{"color_jitter": 0.1, "optimizer": "cautious_adamw", "epochs": 12.6}
Rows from block 3, named by matrix and row number. Rows with one number belong to one neuron. Each number is 200 + 20 x the weight over its row's rms, rounded and kept within 0 to 999. All counts start at 0. After the name is the row's rms in percent of the matrix's.
# fc1: MLP up (model.blocks.3.mlp.fc1.weight, 960x320), inputs 150-179
# fc2: MLP down (model.blocks.3.mlp.fc2.weight, 320x960, transposed), outputs 150-179
fc1.219,112,270,256,222,213,240,189,192,158,162,218,198,205,225,162,177,194,207,189,197,188,195,174,211,198,246,206,193,205,177,224
fc2.219,087,207,204,198,213,201,229,225,220,200,232,197,194,203,197,202,174,213,217,192,215,198,219,196,204,176,219,224,196,183,185
fc1.220,114,204,177,209,220,243,221,219,176,217,199,210,211,216,221,222,201,196,187,201,226,205,211,205,173,226,223,201,195,199,174
fc2.220,117,187,204,234,211,222,169,159,194,198,236,199,159,230,194,179,209,203,212,236,221,186,190,234,200,181,204,245,194,193,198
fc1.221,097,194,220,183,224,210,196,222,182,208,197,221,204,233,213,223,212,200,212,183,201,191,202,210,163,194,214,253,231,197,211
fc2.221,082,203,164,234,181,224,195,188,177,208,207,201,187,215,214,238,193,204,195,169,194,178,197,198,196,199,163,201,198,194,208
fc1.222,087,236,194,203,198,204,216,219,190,192,247,211,182,192,278,180,206,183,207,186,207,180,182,191,198,202,185,213,168,183,218
fc2.222,084,187,194,183,182,220,164,205,220,173,195,215,232,227,186,186,187,180,211,168,172,212,199,168,188,161,191,162,153,205,165
fc1.223,094,220,192,201,186,195,226,220,206,202,193,249,199,171,202,214,213,208,191,168,183,220,163,205,196,202,219,238,136,190,197
fc2.223,091,182,232,197,201,172,187,178,158,188,227,195,189,221,181,227,185,205,211,150,211,199,188,238,212,191,178,180,234,194,174
fc1.224,102,227,187,196,218,181,221,206,218,178,202,205,223,244,212,200,201,208,210,184,191,159,192,199,225,175,183,226,214,162,209
fc2.224,104,188,154,203,177,198,253,214,227,171,171,208,174,215,222,227,216,207,175,221,147,182,204,197,210,220,181,192,209,177,211
fc1.225,093,195,228,215,195,229,175,224,213,227,232,185,192,209,196,186,155,210,184,190,191,184,226,212,193,230,193,190,184,220,208
fc2.225,074,219,182,213,242,200,238,181,168,215,221,235,216,207,205,211,224,208,203,180,183,225,234,208,214,233,190,178,211,212,197
fc1.226,102,192,225,244,226,221,201,240,186,192,217,202,208,223,184,213,223,221,210,189,207,208,195,201,223,210,208,213,200,183,233
fc2.226,105,235,218,187,213,209,222,212,216,178,186,194,169,198,177,194,179,208,188,219,219,197,206,199,193,205,208,186,224,229,214
fc1.227,089,188,188,212,186,229,185,176,202,186,175,165,198,197,222,242,191,188,173,172,228,188,194,208,166,215,201,216,181,231,230
fc2.227,070,216,216,218,192,222,205,176,204,262,182,178,169,197,206,179,199,192,189,221,210,203,177,230,163,191,203,167,196,244,183
fc1.228,099,206,217,200,192,220,201,190,225,205,223,235,202,204,218,168,231,197,221,197,213,191,158,208,185,198,183,211,180,144,217
fc2.228,097,204,199,196,235,209,179,206,208,186,214,214,192,211,194,171,211,189,188,206,211,211,240,195,206,188,198,214,181,198,158
fc1.229,102,229,203,220,218,189,211,211,204,197,236,206,244,172,194,179,167,207,195,160,232,200,241,206,196,233,191,185,215,235,197
fc2.229,108,207,186,150,161,205,221,223,235,222,211,182,207,199,204,198,216,189,235,203,185,221,196,187,185,179,237,179,236,255,201
fc1.230,104,217,210,228,213,175,208,202,196,188,188,197,201,191,207,223,202,209,195,195,184,152,184,210,217,221,195,233,210,175,216
fc2.230,092,192,175,193,199,192,192,202,214,202,180,205,212,195,198,207,181,189,216,221,206,176,200,209,207,226,199,153,224,122,201
fc1.231,107,218,205,225,185,164,213,203,209,201,199,213,204,205,181,208,207,212,230,224,210,224,202,202,210,191,227,156,196,162,188
fc2.231,118,220,190,211,167,207,242,205,185,173,196,198,207,242,200,218,210,188,189,271,210,152,190,212,198,152,203,212,185,187,191
fc1.232,093,241,202,184,233,183,201,179,169,204,202,178,199,187,216,173,228,219,198,188,219,198,170,224,219,202,171,214,195,219,194
fc2.232,077,228,202,209,201,174,226,149,202,148,230,199,176,217,184,215,212,221,185,233,213,211,232,204,194,168,197,212,204,194,199
fc1.233,098,196,192,200,226,208,183,224,218,195,222,202,195,236,224,202,181,194,195,182,232,173,218,201,171,185,215,220,207,181,205
fc2.233,097,193,186,196,195,199,203,162,228,216,217,183,183,219,199,172,205,189,166,211,228,178,171,240,200,220,165,198,178,196,165
fc1.234,094,195,199,189,229,189,190,216,188,187,224,162,197,224,207,190,190,213,244,183,181,206,188,212,214,223,188,189,218,193,207
fc2.234,077,221,226,203,169,219,191,157,188,241,235,190,206,215,186,192,227,197,195,176,209,180,195,196,193,223,208,187,201,210,207
fc1.235,105,221,204,191,192,156,213,172,203,166,219,221,189,204,229,195,206,221,207,193,176,189,178,216,225,204,219,198,209,180,203
fc2.235,102,203,195,242,211,207,175,151,217,221,166,206,193,198,177,199,182,214,189,161,212,189,208,215,211,225,191,188,200,200,212
fc1.236,100,178,197,195,222,229,210,198,211,210,200,229,213,177,187,200,181,221,215,197,165,208,198,238,209,228,218,217,195,194,216
fc2.236,100,214,185,202,206,205,184,200,165,217,179,200,205,191,197,184,227,179,174,199,198,187,176,243,216,213,183,197,166,212,174
fc1.237,085,169,189,182,154,252,176,220,199,149,206,199,174,209,176,193,217,187,181,194,221,163,211,210,196,194,233,250,174,190,227
fc2.237,082,207,207,214,220,169,214,239,191,189,196,194,193,194,208,226,187,202,189,211,206,169,202,250,213,213,233,212,218,201,184
fc1.238,108,192,197,209,226,221,181,210,177,208,191,186,203,225,212,197,168,216,191,185,179,221,181,207,170,214,220,180,195,209,187
fc2.238,116,192,223,171,139,189,199,211,156,224,233,205,200,204,166,228,204,204,219,213,229,247,175,200,202,180,208,167,214,201,178
fc1.239,100,214,200,185,208,193,183,214,201,214,228,216,197,254,225,185,186,194,191,186,235,208,200,205,199,183,182,181,217,188,211
fc2.239,091,201,183,190,154,195,200,175,226,210,181,224,216,198,226,157,220,189,176,219,204,212,138,241,221,203,185,198,169,190,169
fc1.240,100,211,196,169,208,202,205,204,181,206,188,177,216,213,250,188,190,191,221,204,205,215,189,215,199,202,224,235,205,208,203
fc2.240,085,194,155,162,236,209,194,169,138,226,198,203,216,218,189,238,201,205,180,210,211,202,202,185,196,173,216,199,179,201,229
fc1.241,083,221,205,200,200,205,206,204,207,207,202,224,183,191,196,175,227,238,207,198,223,199,175,211,150,234,194,205,202,206,189
fc2.241,076,181,220,195,206,196,212,195,211,146,210,173,200,181,205,198,192,195,207,201,193,179,184,227,188,161,230,211,198,199,176
fc1.242,103,199,210,185,212,272,229,216,207,174,228,220,182,176,193,206,167,200,210,173,199,237,175,205,204,189,188,225,180,199,208
fc2.242,092,223,187,199,213,196,190,198,197,229,186,208,181,207,171,182,229,196,186,250,189,181,229,201,208,179,170,209,192,184,217
fc1.243,109,215,221,218,194,171,186,187,213,207,187,174,202,200,207,188,195,208,192,196,177,205,205,207,209,217,156,200,193,221,260
fc2.243,093,197,191,182,235,186,189,203,199,224,170,212,184,208,175,210,198,193,179,193,192,213,179,178,205,182,243,236,199,203,221
fc1.244,090,204,208,175,200,212,219,214,174,202,213,183,222,187,182,193,173,187,207,168,231,182,199,214,220,186,181,202,227,234,205
fc2.244,085,197,176,201,198,209,162,188,190,164,220,224,205,218,220,209,210,195,188,180,230,229,204,192,222,210,179,211,169,246,190
fc1.245,097,194,209,217,155,201,231,192,182,195,214,225,211,203,237,198,206,177,211,195,194,238,207,222,176,220,225,154,177,190,203
fc2.245,102,193,199,201,203,182,200,220,225,206,175,192,217,208,182,200,195,212,241,259,163,169,227,178,188,191,171,180,259,216,199
fc1.246,101,193,228,263,212,174,174,194,191,175,207,243,206,196,216,183,170,218,203,196,242,195,205,225,176,233,183,157,218,183,215
fc2.246,093,219,209,210,244,213,237,183,246,226,207,205,211,152,228,207,192,198,228,228,210,207,191,188,205,172,230,212,217,217,197
fc1.247,090,191,207,211,236,228,221,251,164,189,197,175,167,197,215,195,203,218,228,170,188,171,210,195,197,196,188,182,205,194,222
fc2.247,084,193,157,223,167,224,188,172,205,209,217,202,229,194,215,169,233,201,222,244,211,233,186,201,215,198,196,190,165,178,195
fc1.248,093,189,196,188,171,179,208,179,212,213,198,221,208,202,233,174,223,211,226,205,216,202,186,202,193,241,213,175,188,178,204
fc2.248,091,205,198,200,192,180,255,154,218,162,191,188,183,170,213,186,183,195,192,229,184,195,186,199,208,133,179,204,214,209,225
fc1.249,088,187,166,223,187,206,193,205,196,191,143,161,216,191,176,213,182,251,216,194,217,179,197,222,212,201,196,216,207,216,222
fc2.249,074,181,190,213,243,190,226,203,210,213,258,198,203,195,190,206,227,218,202,215,177,190,200,225,205,205,217,199,198,213,164
fc1.250,102,221,222,221,218,171,209,202,169,185,225,159,183,199,221,219,188,212,193,187,204,195,218,189,213,199,211,212,199,164,224
fc2.250,090,193,197,206,224,237,185,195,176,226,236,221,231,212,195,210,227,179,211,183,206,215,226,193,212,206,236,177,183,174,197
fc1.251,100,219,209,198,239,232,248,211,180,195,184,208,171,203,195,183,217,217,228,206,170,201,192,206,211,188,198,208,188,194,195
fc2.251,096,186,202,217,193,187,167,189,183,203,230,191,214,220,197,190,192,208,174,254,192,190,189,222,184,183,185,190,167,213,209
fc1.252,085,203,201,188,216,195,215,222,181,190,208,178,192,197,217,170,189,205,206,170,200,223,186,218,204,179,171,207,188,187,196
fc2.252,091,182,158,215,200,164,185,189,229,194,212,191,211,203,192,182,204,196,193,245,208,185,201,206,203,195,206,207,170,194,223
fc1.253,088,200,212,208,194,228,216,209,199,190,209,186,199,210,184,220,169,201,205,193,198,234,209,226,209,187,211,182,201,243,193
fc2.253,087,170,238,201,200,212,201,193,208,204,218,207,202,197,212,194,224,212,203,225,203,177,211,218,197,178,242,176,220,231,182
fc1.254,100,210,190,215,186,211,203,201,220,209,203,192,208,212,213,183,184,207,236,191,208,191,207,199,168,261,241,201,229,211,216
fc2.254,101,227,213,190,192,187,169,217,235,169,210,200,203,218,231,195,240,195,208,167,189,186,201,229,206,184,230,199,196,191,195
fc1.255,117,230,218,207,198,185,222,200,193,175,220,203,203,208,226,191,216,209,204,174,183,207,152,212,190,212,179,222,177,186,210
fc2.255,115,241,220,183,223,200,201,228,185,187,196,199,171,218,206,188,205,189,233,211,207,190,202,186,187,191,246,205,217,197,229
fc1.256,108,191,211,166,206,202,215,183,171,182,193,193,196,231,232,197,155,216,166,201,228,164,224,211,245,223,201,199,204,199,238
fc2.256,100,192,205,192,218,173,190,191,227,189,196,208,151,200,196,222,203,199,194,180,176,220,233,170,210,209,203,212,185,202,201
fc1.257,086,204,204,218,209,194,187,203,216,192,278,187,200,228,185,165,222,272,193,184,213,206,201,199,170,206,202,210,215,195,177
fc2.257,080,198,164,213,230,215,218,197,180,203,238,194,187,212,207,178,187,176,217,189,206,203,203,181,199,195,207,198,194,196,187
fc1.258,095,191,232,183,210,203,186,203,197,206,208,158,231,193,198,199,172,192,222,188,217,191,211,224,242,195,195,204,174,174,226
fc2.258,091,207,185,192,220,215,211,181,165,182,221,208,167,222,201,186,222,224,156,211,226,214,176,193,218,176,188,215,165,206,197
fc1.259,104,217,222,209,214,225,190,204,165,204,228,197,175,214,219,169,196,222,248,186,200,218,188,199,183,204,227,208,179,199,185
fc2.259,088,197,159,203,205,198,214,211,249,200,213,206,172,205,213,188,185,191,165,206,182,185,211,203,186,192,206,191,180,221,204
fc1.260,106,198,191,196,231,198,225,202,196,191,223,212,192,205,204,182,203,200,249,204,197,181,195,199,187,229,162,236,247,196,219
fc2.260,097,159,211,218,179,227,195,181,203,209,181,197,183,179,185,191,211,193,221,204,183,196,203,166,185,197,199,208,200,266,197
fc1.261,124,210,225,202,191,190,213,235,206,167,223,218,214,211,186,222,231,191,180,212,225,155,154,220,191,193,197,194,185,164,227
fc2.261,108,222,204,227,212,179,192,206,206,200,215,185,161,233,182,200,195,186,177,236,205,198,199,169,189,167,171,182,176,242,212
fc1.262,094,220,206,195,220,193,180,181,181,177,217,211,199,214,183,210,188,210,211,208,223,200,174,218,211,194,177,188,208,207,204
fc2.262,102,210,178,185,193,238,197,190,222,194,223,202,215,208,203,183,217,215,186,203,164,206,211,192,209,210,198,225,191,165,177
fc1.263,105,204,176,190,175,224,226,190,155,205,166,212,224,209,211,191,210,200,170,199,181,206,217,231,232,178,201,183,224,217,207
fc2.263,097,190,242,187,196,206,187,179,212,201,233,195,226,170,215,210,216,180,188,201,219,218,223,200,198,206,213,215,205,249,223
fc1.264,060,228,222,208,177,227,193,146,183,186,181,206,208,210,182,189,177,231,175,226,238,211,203,180,210,198,195,195,197,198,204
fc2.264,087,190,199,204,195,205,224,225,209,202,208,195,198,195,197,207,201,199,191,193,203,197,198,206,200,203,194,204,195,197,204
fc1.265,101,199,186,226,168,170,182,203,200,198,230,253,222,195,212,208,245,202,196,202,170,180,190,181,182,207,207,212,198,205,221
fc2.265,094,217,217,241,195,240,173,182,181,185,200,197,168,201,200,186,235,196,188,209,189,191,207,169,184,188,208,194,210,226,171
fc1.266,100,208,213,182,188,171,180,172,222,214,218,186,181,248,200,173,180,192,163,191,190,154,194,216,228,247,210,211,190,206,212
fc2.266,101,216,224,178,212,214,204,193,208,174,193,209,191,184,215,172,237,181,202,215,138,172,222,210,216,188,198,199,218,207,173
fc1.267,098,216,197,243,212,199,216,185,208,197,207,172,153,220,199,168,210,198,183,204,212,188,213,201,235,230,206,182,188,163,219
fc2.267,096,225,169,205,208,210,213,196,248,192,218,200,194,195,210,166,197,198,192,185,208,232,187,210,198,150,199,219,156,229,206
fc1.268,094,245,214,199,189,181,204,227,193,198,196,212,178,202,201,170,209,207,201,195,190,183,190,196,201,192,214,179,186,180,214
fc2.268,094,181,178,167,194,174,207,206,188,175,219,195,190,192,199,196,194,193,194,172,213,235,203,173,198,227,198,162,214,242,217
fc1.269,094,200,223,235,176,211,196,218,205,185,222,183,185,213,221,196,203,236,179,134,187,181,195,208,177,247,226,232,195,202,229
fc2.269,093,151,211,186,188,243,229,184,190,212,240,222,176,196,179,197,192,181,191,179,188,242,234,185,190,162,188,213,199,205,166
fc1.270,083,224,202,192,184,223,153,191,204,197,221,257,208,242,191,185,229,180,191,140,165,214,199,209,170,166,217,234,181,216,212
fc2.270,075,186,224,196,195,224,210,207,190,193,241,179,186,205,188,185,178,220,212,184,220,237,174,202,197,202,215,195,211,200,196
fc1.271,103,192,233,166,195,194,196,208,246,182,196,221,172,215,204,187,187,214,199,191,210,166,197,228,202,243,195,199,229,195,196
fc2.271,104,170,171,231,203,216,176,122,166,212,197,208,168,209,201,224,232,190,189,189,223,209,209,205,210,193,204,202,197,195,216
fc1.272,094,203,190,206,199,209,184,232,217,216,244,189,169,203,214,196,185,220,218,182,235,206,173,214,213,218,217,207,197,189,212
fc2.272,091,227,205,186,206,195,216,192,182,220,270,177,174,212,218,187,201,190,182,205,226,208,206,191,184,166,195,156,217,197,225
fc1.273,101,180,199,207,246,215,231,241,165,220,213,179,162,200,217,185,199,187,227,203,206,183,212,202,186,188,151,171,211,194,207
fc2.273,084,211,153,219,176,226,192,199,187,193,224,201,215,196,199,162,222,207,226,248,205,237,182,212,215,197,191,193,155,196,196
fc1.274,107,208,261,183,181,204,201,232,192,171,193,193,204,180,205,215,193,211,184,167,238,178,258,187,215,231,215,222,184,182,233
fc2.274,097,208,174,206,226,209,169,208,134,202,239,207,196,191,193,202,193,188,192,177,221,219,197,188,220,191,207,159,187,196,218
fc1.275,101,198,224,186,201,198,230,167,234,205,207,221,193,186,193,180,183,202,164,195,219,171,224,221,169,225,230,195,162,213,229
fc2.275,100,187,189,183,177,230,206,149,291,214,217,188,176,183,182,155,203,199,205,197,163,195,214,188,178,179,235,231,207,210,240
fc1.276,080,192,162,188,202,196,196,195,204,183,196,220,196,219,180,219,186,259,184,194,192,193,201,226,191,207,192,207,206,205,210
fc2.276,081,221,186,194,200,198,234,195,218,191,245,195,213,186,202,182,163,215,199,224,129,180,207,193,195,191,174,188,158,182,203
fc1.277,098,204,211,206,211,214,208,235,213,201,208,172,187,205,199,213,170,216,221,175,182,201,200,200,220,225,198,180,181,192,203
fc2.277,085,183,174,178,202,194,226,231,202,222,222,201,218,163,206,173,185,230,217,202,203,199,188,194,176,182,193,219,216,218,209
fc1.278,098,194,194,241,207,149,182,184,177,173,209,203,202,209,183,207,200,196,188,180,185,212,216,207,232,218,205,187,208,198,202
fc2.278,113,202,193,196,169,213,183,170,221,212,186,203,219,202,200,180,207,216,206,210,180,212,181,191,200,189,160,204,198,188,182
fc1.279,081,199,220,215,254,182,197,191,225,176,200,210,205,193,201,178,195,212,175,213,173,220,191,196,174,206,193,221,167,150,207
fc2.279,089,170,199,242,201,181,180,175,216,145,201,182,182,204,195,248,171,212,208,223,183,209,180,189,193,218,173,204,241,185,190
fc1.280,095,214,232,238,198,246,198,172,209,189,205,225,215,211,228,170,167,217,193,195,189,230,183,210,192,212,209,213,178,209,232
fc2.280,088,191,192,184,165,182,227,195,221,206,183,200,253,227,212,189,207,186,234,202,168,205,238,206,197,219,188,182,200,220,206
fc1.281,089,187,209,169,192,201,180,221,205,205,190,247,221,200,252,182,250,208,192,177,208,151,179,216,192,194,209,210,206,171,196
fc2.281,080,209,236,278,191,216,206,170,176,219,200,190,170,217,180,158,166,199,192,208,205,204,173,197,215,188,158,200,186,221,186
fc1.282,107,191,187,229,175,229,241,195,198,177,192,216,211,204,193,213,211,194,206,208,196,194,187,210,231,224,215,194,185,243,221
fc2.282,105,184,226,188,177,159,241,214,235,196,200,184,209,206,185,216,211,193,212,241,192,206,211,169,194,168,235,197,231,208,195
fc1.283,101,203,198,208,189,185,199,172,250,199,219,202,165,192,198,209,204,220,190,189,188,229,206,241,230,200,205,197,206,188,229
fc2.283,111,181,235,221,214,209,183,196,156,191,215,197,198,220,184,219,199,221,203,195,217,209,153,201,200,171,187,186,165,178,220
fc1.284,112,216,207,199,201,192,218,168,196,207,206,197,173,216,194,169,187,214,169,202,169,182,191,228,213,227,223,177,236,192,227
fc2.284,102,214,213,168,173,210,191,185,243,190,202,199,225,201,209,187,242,177,212,187,192,233,229,138,202,214,223,235,172,226,171
fc1.285,111,197,209,180,195,191,165,169,211,198,212,145,204,223,207,230,194,198,197,181,178,194,218,224,215,218,168,217,202,179,205
fc2.285,101,169,214,183,184,231,193,194,181,193,156,207,189,229,213,214,200,174,209,167,205,225,201,190,207,225,188,203,203,178,232
fc1.286,088,178,203,184,220,235,181,194,236,182,207,198,191,205,188,186,204,191,209,174,221,198,176,218,199,185,199,197,197,166,195
fc2.286,093,165,199,215,207,216,139,170,183,199,183,210,214,201,223,193,238,230,206,209,191,198,200,189,194,211,224,226,216,198,187
fc1.287,095,179,230,197,186,187,187,219,184,190,203,217,231,227,240,205,234,216,211,185,197,211,198,205,182,201,201,185,182,201,220
fc2.287,093,195,175,249,216,222,209,193,166,195,239,205,213,230,184,212,187,221,183,219,261,210,220,182,192,198,174,235,192,193,211
fc1.288,099,215,212,190,203,212,203,202,238,195,217,180,191,205,214,184,182,198,207,182,183,216,191,237,244,244,199,224,211,209,241
fc2.288,102,211,225,184,196,202,210,207,193,194,226,204,175,208,193,226,190,184,198,202,202,227,203,207,177,207,198,224,222,208,192
fc1.289,082,197,194,200,191,216,245,223,221,180,194,242,171,216,238,201,231,202,202,198,182,171,208,199,197,215,199,224,198,212,232
fc2.289,093,181,196,188,222,221,157,200,169,193,172,192,219,215,180,221,185,188,229,151,188,232,188,187,192,195,165,195,176,212,188
fc1.290,063,227,218,217,195,212,204,161,210,199,197,214,203,203,186,176,188,232,162,220,231,206,220,202,195,229,201,192,205,173,236
fc2.290,066,193,192,191,201,202,199,218,208,204,207,189,208,197,194,209,202,194,187,191,192,197,210,212,199,196,177,212,186,205,208
fc1.291,093,214,205,181,205,218,193,198,179,164,191,197,190,200,202,171,192,206,209,201,200,206,157,212,188,211,193,198,201,160,216
fc2.291,108,184,212,221,169,178,235,199,220,181,215,187,204,148,205,216,190,189,188,207,188,208,184,173,189,186,215,203,228,208,217
fc1.292,099,183,211,180,176,234,182,201,163,212,199,200,172,174,195,225,181,224,194,203,235,192,248,196,187,238,184,214,245,204,181
fc2.292,088,218,197,194,201,185,183,210,260,194,173,213,200,206,173,186,213,197,193,265,209,195,212,192,214,172,209,195,185,186,178
fc1.293,094,238,222,182,217,181,191,198,209,202,187,142,185,217,170,207,181,194,187,200,214,193,191,205,209,206,185,208,133,195,181
fc2.293,086,174,184,163,217,194,180,174,215,191,191,216,185,212,178,232,188,202,184,216,186,204,175,190,191,190,242,224,227,199,206
fc1.294,100,239,211,192,188,223,206,205,215,190,219,229,184,233,229,185,230,204,192,183,193,183,189,209,190,233,184,169,206,174,190
fc2.294,098,192,183,191,210,167,217,210,194,224,191,197,196,171,184,215,174,173,196,195,170,200,227,199,196,163,189,225,250,158,189
fc1.295,103,212,160,213,177,197,157,185,228,204,187,213,198,223,203,193,157,215,213,199,211,216,173,217,199,153,167,200,201,187,203
fc2.295,096,225,210,184,133,190,215,179,173,198,197,199,214,195,197,206,220,182,182,216,172,189,194,196,204,249,223,207,219,185,231
fc1.296,107,205,200,228,181,198,225,181,240,206,162,160,195,208,207,210,178,192,219,217,186,201,191,209,219,188,213,142,214,187,179
fc2.296,090,234,186,166,215,203,170,170,234,193,187,201,167,194,213,174,208,187,161,174,199,211,204,195,216,191,219,249,162,147,217
fc1.297,103,203,219,220,234,243,228,190,174,200,194,201,179,215,233,178,204,210,183,183,181,211,190,208,186,196,201,185,187,200,211
fc2.297,091,218,180,152,169,191,215,167,228,208,211,202,228,190,192,162,168,187,188,185,222,221,185,207,206,205,189,248,190,194,224
fc1.298,088,246,185,233,217,187,172,193,234,194,280,148,183,209,229,164,190,137,191,218,194,213,211,210,206,223,220,197,194,201,203
fc2.298,073,228,215,208,219,183,211,212,190,226,187,199,179,176,200,200,203,210,194,214,160,173,202,214,195,202,196,173,179,207,180
fc1.299,104,221,206,219,198,210,186,193,200,162,186,201,207,212,208,171,199,219,183,189,203,180,181,215,179,224,204,244,233,190,203
fc2.299,102,217,176,195,187,209,213,208,198,224,174,193,200,201,192,177,202,198,184,212,182,147,204,180,200,169,178,205,236,229,198
fc1.300,096,215,213,219,177,205,201,191,217,201,207,174,207,208,206,236,187,197,225,173,189,211,198,200,223,221,200,216,200,182,225
fc2.300,099,194,197,230,191,186,205,170,184,169,189,201,212,185,201,233,193,214,221,213,194,193,201,176,197,184,170,199,204,225,211
fc1.301,103,205,186,208,195,240,190,217,177,214,196,196,149,251,214,192,213,208,186,182,147,201,204,201,171,168,212,193,157,202,214
fc2.301,086,201,237,190,196,191,211,217,215,196,197,191,232,191,253,245,183,205,226,199,179,200,200,229,191,204,216,174,233,233,203
fc1.302,100,222,209,214,188,205,167,203,207,180,193,186,200,211,206,191,172,179,180,188,166,207,207,212,227,222,143,186,240,214,189
fc2.302,080,219,199,197,203,215,204,233,229,218,149,220,192,211,198,200,203,186,221,188,185,233,204,188,219,183,189,178,205,221,200
fc1.303,077,199,208,211,235,203,202,176,195,198,206,216,193,222,224,175,214,197,189,208,186,182,187,217,198,210,189,198,173,159,206
fc2.303,086,233,203,190,214,169,189,259,176,194,207,178,182,222,188,193,196,192,183,223,218,179,203,223,207,205,186,209,203,197,205
fc1.304,095,217,213,226,238,194,225,231,173,205,207,215,158,213,224,202,153,226,227,158,214,192,203,205,198,202,186,206,193,211,233
fc2.304,088,195,180,188,152,213,207,186,179,174,246,207,216,187,202,198,205,194,182,210,194,239,207,213,217,173,190,191,184,237,184
fc1.305,120,182,225,202,188,182,215,177,189,188,186,189,207,173,234,179,209,177,202,197,182,216,184,205,210,260,207,196,186,165,193
fc2.305,114,231,186,183,175,198,154,168,215,211,246,202,199,192,193,174,197,210,175,187,225,191,183,230,216,192,169,191,194,145,158
fc1.306,093,216,222,191,199,233,191,199,218,205,177,218,194,207,207,212,219,196,214,205,220,183,215,205,229,208,203,240,192,215,213
fc2.306,080,208,236,206,199,196,207,175,183,237,219,195,206,186,186,173,191,191,206,190,223,223,196,211,195,188,228,218,215,237,206
fc1.307,089,213,191,181,199,205,189,216,203,183,227,201,188,191,193,198,207,200,181,202,199,190,201,206,215,190,204,219,167,212,207
fc2.307,081,206,191,212,157,191,193,200,190,232,243,215,230,210,244,184,225,193,190,214,193,207,188,218,229,233,202,220,190,172,165
fc1.308,104,189,185,234,220,204,181,190,187,170,225,226,195,173,214,183,176,203,192,202,194,168,200,216,196,183,223,205,172,137,200
fc2.308,147,222,215,206,157,166,191,265,186,209,205,185,194,218,191,225,177,207,195,185,184,192,170,194,190,206,187,190,208,210,175
fc1.309,096,203,204,168,230,247,173,201,240,194,200,182,189,211,192,193,183,218,209,169,189,190,184,230,230,188,180,199,203,181,207
fc2.309,087,173,214,172,203,177,184,194,180,214,224,215,218,220,197,199,241,175,199,217,222,201,196,233,216,247,238,215,251,186,203
fc1.310,094,204,215,196,169,195,199,197,238,213,201,148,216,209,209,197,193,228,178,197,188,198,230,197,207,209,224,183,175,172,218
fc2.310,098,202,175,221,253,239,205,207,226,209,202,216,199,210,169,177,212,239,214,204,154,168,199,157,189,144,186,193,193,210,194
fc1.311,099,213,209,200,205,182,218,181,195,177,199,205,219,183,193,191,186,214,189,177,193,180,195,205,165,189,218,204,200,213,202
fc2.311,088,160,201,170,195,178,180,177,225,204,215,196,213,162,190,215,210,211,205,181,194,179,192,165,205,227,189,188,211,229,190
fc1.312,098,218,205,232,189,227,184,174,180,172,202,211,196,224,187,224,195,209,196,188,198,231,233,240,231,194,221,225,221,238,198
fc2.312,098,193,212,184,217,196,208,212,216,189,164,202,215,167,226,222,206,175,199,209,177,185,200,221,207,249,205,199,192,222,157
fc1.313,107,213,200,231,211,228,201,190,203,184,193,185,188,195,178,209,172,197,208,193,152,211,191,207,204,184,216,142,219,191,226
fc2.313,107,196,204,193,234,186,216,207,187,199,193,206,193,166,208,173,177,208,171,225,208,214,210,205,204,182,227,212,206,178,231
fc1.314,108,195,187,237,225,193,196,204,181,204,188,202,187,225,200,189,175,213,183,171,233,231,194,216,195,190,184,226,210,219,204
fc2.314,109,195,160,201,152,211,223,212,216,191,195,212,202,191,233,179,216,195,197,222,208,225,206,218,207,178,186,206,162,194,178
fc1.315,087,231,223,210,252,208,188,231,185,211,182,193,215,217,203,241,220,215,199,190,248,218,195,209,214,227,180,195,238,231,181
fc2.315,087,178,246,208,182,221,218,245,192,183,220,197,189,169,198,178,197,213,193,233,210,186,186,204,196,183,209,216,185,205,192
fc1.316,081,181,227,192,189,212,180,190,218,157,268,223,216,187,206,201,195,192,197,185,174,206,184,205,158,222,209,172,211,197,213
fc2.316,071,203,226,218,197,187,243,200,184,211,208,167,184,201,207,199,180,190,189,209,188,193,194,181,188,199,199,188,188,163,217
fc1.317,133,199,209,170,195,222,191,202,191,176,217,183,183,209,198,196,201,212,234,183,172,223,203,228,180,218,191,190,227,184,188
fc2.317,154,234,196,184,216,197,188,240,167,240,184,196,188,191,225,188,237,186,181,213,215,195,235,176,200,187,185,184,215,171,189
fc1.318,096,226,211,175,175,206,174,192,205,213,159,201,166,188,195,211,195,208,193,163,190,187,199,206,197,208,200,221,197,191,205
fc2.318,115,166,233,193,189,201,204,187,191,185,194,207,215,206,228,202,183,205,189,192,168,195,238,192,188,210,206,221,234,201,201
fc1.319,094,190,220,172,214,190,188,203,200,194,206,148,202,204,192,176,159,204,235,153,237,193,202,203,198,192,171,198,219,201,217
fc2.319,084,188,198,207,221,254,166,223,187,213,233,231,197,199,181,201,217,199,187,225,245,224,188,221,185,230,179,198,226,210,185
fc1.320,097,198,194,215,201,204,184,209,242,194,225,222,187,188,218,202,205,225,220,141,203,183,198,216,245,205,220,239,221,202,218
fc2.320,096,191,202,168,182,178,186,204,227,228,197,209,189,230,246,193,219,193,169,172,189,222,201,218,231,175,215,205,186,184,201
fc1.321,087,207,219,221,219,199,188,205,193,143,173,228,210,186,216,199,181,213,225,213,208,193,202,211,217,214,205,201,204,215,215
fc2.321,090,209,189,159,204,255,230,203,203,225,234,220,196,185,209,192,210,195,193,191,200,204,186,180,198,176,204,198,214,192,215